config.yaml
stem: "single"
projector_out: 128
max_grad_norm: 1.0
Rows from block 4 of a small self-supervised image encoder, named by matrix and row number. Rows with one number belong to one channel. Each number is 500 + 25 x the weight over its row's rms, rounded and kept within 0 to 999. All counts start at 0. Numbers have three digits each.
After each channel's rows are labels from the 100 images, of 14976, where the channel reaches its highest value: "top examples" is what is common among them. Only what is clearly more common there than usual is listed. The data: single printed letters, digits and signs in grey, bent and noisy. In brackets: how many of the 100, against the usual share in percent.
# convs1: grouped (16 groups) 3x3 conv (model.blocks.4.convs.1.weight, 384x24x3x3, each kernel summed), inputs within the group 0-23
# convs2: expand pointwise conv (model.blocks.4.convs.2.weight, 768x384x1x1, transposed), outputs 0-76

convs1.342:500485476539505496474510442511541493560493488450503509494503511497506502
convs2.342:453543459522463529508508470498461517519511470527488487502484535515529500497526496501512506476512483494501514484547517494514493494529454542513526535533487491547513466473447498494509512496488502513546493448502504565500498487509482520
top examples: the character - (61 vs 1.2); the character = (30 vs 1.4)

convs1.268:502505471528490499468522565484478482508504467553485516483496464508512494
convs2.268:559534524498515494511481528504452474498508524488463467515496502471481481494498448476541485452482527521501520486510497485527483517498461496467455507494542494512496505475478503504495486496477521509512536500514536496521543533457520471
top examples: digit (32 vs 13.4); the character 8 (28 vs 1.6)

convs1.242:518436477528512453523512493510503484479524523536520528480491520490517523
convs2.242:484484517479487487548484494494488497517506511532473503499492498467490501503487493528445450499506490474506539532482460525489470471470517505543484494463483489533507457507470497483541492483460465465477525516488515465459467432481497495
top examples: dark on light (81 vs 39.8)

convs1.95:444543526522493521496496492531498473508528509521502466528525501507450508
convs2.95:523497491483465504504536511491494481478515488474514553484540520545517508540498528522498527458469578500546510494464473541502540498491512513489501488497527499500501522549480502538503497513503478493519457511496509481533497544519535494
top examples: dark on light (72 vs 39.8)

convs1.328:509479513499507539531549528514489508531496515493494443507486456501505462
convs2.328:590491478524470492477544532486491500540531513499487532481494499468474484537460489534511462478552545499475496553489545525512511517509490550509497527495498508475458498487485477534444530479496491515511495471519511501489514476484522495
top examples: small letter (74 vs 36.2); dark on light (65 vs 39.8)

convs1.355:484487501496510503585504545492536481513513526512481513527509526511489491
convs2.355:543519483494514519529500510503515484522493547524474511547501521485520488511475508468533448539461523536495547525551489519487491485530541497505524515458509515491466510492512488494499562500444493518529465446475510465483461456528517486
top examples: small letter (72 vs 36.2)

convs1.287:520499490537503486466554541480461508533496486510498498481490505467454498
convs2.287:454535505494506531537476501502490503465497514514505471516497472504453495481458517494519508479527502517523501500467518564476505487568515497482487508473496526486516478507488524481469506471480494496547506516478468473508579516482480446
top examples: small letter (64 vs 36.2); the character x (40 vs 1.3)

convs1.157:489496503601496485503469492504551496503504496487504514512507503489506501
convs2.157:497512496499484463539518496519469470488524457529509492478531508522537490516529468469485524532484468509470495491485502504506496532495449481476487526528494500498489501508477499484518497478500522530480511525531520487452540479464473508
top examples: small letter (64 vs 36.2)

convs1.23:478488510466478567513507484501525500522470476514517503552497508490461510
convs2.23:539469490514502482458561511519517485500521477500510481470472513527498487499511480497502468461519530484477529506539515485529496496518504445512538513509552496521517507461500534502506500473516495516505514581530487479495515476497488498
top examples: the character - (71 vs 1.2); dark on light (66 vs 39.8)

convs1.180:499490512464498496539498522516478497536497528479516544512509552451474504
convs2.180:500485487515491502528458526505497509530521494487494484464521498462456515496462490482527487549499509483515496493513453479498488468514493482502480487512529484530495545505512495536548498488511498538504498489480508573507521550458490509
top examples: small letter (61 vs 36.2)

convs1.32:519524485520522513497490498477504435504519494519531493517510536515440478
convs2.32:538504486493460492512495501511497473543521496497530519506499484540512492448527516491478524529513531523531459522499491527490510498501512486525483484519514507531492486470488490494474464470517551476521508466504498491480485454518502517
top examples: the character - (47 vs 1.2)

convs1.346:477507508514495502483494500505564501535507553453492488504498549480480507
convs2.346:487486512521479507502477488497482501537505504510527463504499552513509522465497483542515528444502475476492482467519444511523486488508482492540518510490509508478509499475449509536460525490527521510505463516472504550471540516510482559
top examples: the character - (47 vs 1.2); the character = (44 vs 1.4)

convs1.263:522426487534482461498503504500501534497538514548501492492500518516499499
convs2.263:433545496499490487559497463510509483482535471505508514471477494515458569515534461469504482521525480502443507513499483471529477515554500452470461507512491467480540493523504532478529488483501488489525518515504533515503513491527492490
top examples: dark on light (91 vs 39.8)

convs1.349:487530496563491497440502502477493487560492501472496492493470507498505495
convs2.349:495504494503479498526501499522541516494537524471470474477495503508519521502529449476515535498530489489488512472524497512497471503525476522499481479494473472530485508490513486514472508508522497496519502476516488473458483523506497503
top examples: the character - (68 vs 1.2); the character = (31 vs 1.4)

convs1.199:509498533518537496540533509504503488504490525494461513482488449531526454
convs2.199:534507532499524483513502499517475471512488479501501518460504532520504511458495505512486502460512495509472523525506541505482484465430473490527495531528466481476450507523507552507473494490509506504488465498519479497518536499522499465
top examples: the character - (61 vs 1.2)

convs1.25:517501554470479505488462509480523538477495537467516499497520522483459489
convs2.25:477487480522493536498471520516459538566478493484519521502464522512491509519506540509484516494494479485499550510544459516530465495518485523519454500465487529481467478524481504479458464484543447499493529497495489518481483530530472452
top examples: dark on light (100 vs 39.8)

convs1.309:544506485437437511496476480498511502504510487477474510505509532491528498
convs2.309:511510510450470479490548496495494483501525493508488496513495529528512496492541506496479528482538501534546522464489511520515471558465466509486445486517516506525481503555457491518487514492482495502500487478464459496497512560534499530
top examples: dark on light (95 vs 39.8); the character - (53 vs 1.2)

convs1.135:521532502479488488567480487499484501503465517477565506494510497483474501
convs2.135:464458487503511492486472419523500499467478509494475524487509499523533505489472492538466497544503509517529500523470493484475520479478467490452470504496559502551496458484507531501485523485564492497494526506485543471495476505521508533
top examples: dark on light (67 vs 39.8); the character - (42 vs 1.2)

convs1.186:549478512511483496462511527547475474481491475494540515479467503468488508
convs2.186:492491467505477480520477496487522525501512509479508472493490494456448481524552536467521502545497481469524514497468533549516499521490471488551552492488495459479534494481498501495493471457508530459499499483494503517480446496521509496
top examples: dark on light (98 vs 39.8)

convs1.341:494487499505499498588503543502544487488497524506482499536509520514493500
convs2.341:484537509513499495465455536481498541543511478537505521518515529548496474509475470469513514525510499501489522517519525515559497465554513505505499495449467517492518494509517500512510495549498553504505511457481488509523434491531514494
top examples: dark on light (93 vs 39.8); small letter (66 vs 36.2)

convs1.250:553480469526480475482482508492459514515513451550503506505476516500484494
convs2.250:521523534481449443503511469482512502483542522491477429483469523518548542538496465488528491526508500507511524502546470474506510478513524518474519516522506513519458535482517511507555469521591508510528468503518479521490519538457456481
top examples: dark on light (72 vs 39.8)

convs1.81:424501533512488507531517523520476511520511511500510482538514474520470518
convs2.81:473473502472535514482538488517496494516489486484472518520523512509496515429474496468541490482504468523538512507499498466526490508501508498501515524495549488445482518490491470477497510526498540504488516505490485476499489461481514523
top examples: dark on light (78 vs 39.8); the character - (59 vs 1.2)

convs1.212:499444505518497510485494446488487538498527472483490506450530489520527505
convs2.212:575483542499444536537500525487498506485503528534500480489478526512483494529497482516528549485496481518529490502507452498465485470459489518485493494455455509482512513506522489545528523512494500527490509508544505480466563484434507507
top examples: small letter (67 vs 36.2)

convs1.156:543512512582512483525474521477506470483504502468493504491513472503503508
convs2.156:497542527491490463440466487497462495505475465529514503501486484463455522552470507488436495499510514486541532535473503468497488459515500510478509490535529525497510525468471512497484492459484433506471469488478468510546502521486506498
top examples: the character - (47 vs 1.2)

convs1.77:492535528517535507550490460503496524529522470482498494477472489508451495
convs2.77:526485523489512477510498498495528526467527503521508476504528541507506438519482515528497526497495467514530489484565476501485509509506508507478524499511496518471531550473534485479519480498522515496510521450450516508474527547468482519
top examples: dark on light (82 vs 39.8)

convs1.345:535486510519511507462495483500496497556464509429467517500497495500509492
convs2.345:560519480493524489547465437476488481471486480474516464471484494514543502517481482518466509521507499499482508517494479494498468507492480475496459501502557505507486495488501502529431504536500508457518507469527528508465533483465533514
top examples: the character - (65 vs 1.2); the character = (26 vs 1.4)

convs1.106:526471510504490494483504525533469482505556503521516489515438489496465524
convs2.106:553524486481495507566494488521538559463518501519515518525503508524460526492475478523519488494496474483437515522492479471531466482513475501522477514519533511491473504525516477528471522514532505482499495507497498497540467485512520490
top examples: dark on light (100 vs 39.8)

convs1.113:518478512491496477483515508491502469498548449475485503523564492490534494
convs2.113:496495509540518510495498523536497509477462488518478461492510526539482530549510492532517548502522511507484494510556510499508523474568499481477519540526491526524561510501508537501454543514500508483520492536504547519502505543539537507
top examples: dark on light (100 vs 39.8); capital (68 vs 35.6); the character G (25 vs 1.5)

convs1.37:505522512427511510510471504529513514477487489519482513520527463497508453
convs2.37:480476491507477536582484479520519518507497504488514513503523504540478489502491534446516443470502478511479527519483510493514511485485499491518516500531565511496538485521515494517507493509488515501518499445528530461497447467493480509
top examples: the character - (45 vs 1.2)

convs1.331:501519534555534504472509537477458485497508522485506485474477481509463476
convs2.331:525522497495499532517512501521498515505494462489501490509509461486510538527513508523536512515502542491477495443509479467547502531452504545522446508470444488473485510494491492489503482497439509548502501499517490504495487499507505467
top examples: dark on light (73 vs 39.8)

convs1.104:503470499506468492498493484510531477509523448495513499500549493460559508
convs2.104:490497505503528528526556550502506494493497516531489490520497545471547526568519543472539531483493492533463497542530488502500500486485517473540504508475496463450521485519512508490514490520499563486486490472464473517516528578481472515
top examples: dark on light (97 vs 39.8)

convs1.354:518486509495494499453495532500432499479518467548517489485493466520494501
convs2.354:495532515494470495506557502519462479471483484490508505471494535536516490469455501479451517500526493496550478488526535498538515510456487486465466506497464488491546496472487538522528495517500551493488525457492500526483494494500544502
top examples: the character - (45 vs 1.2)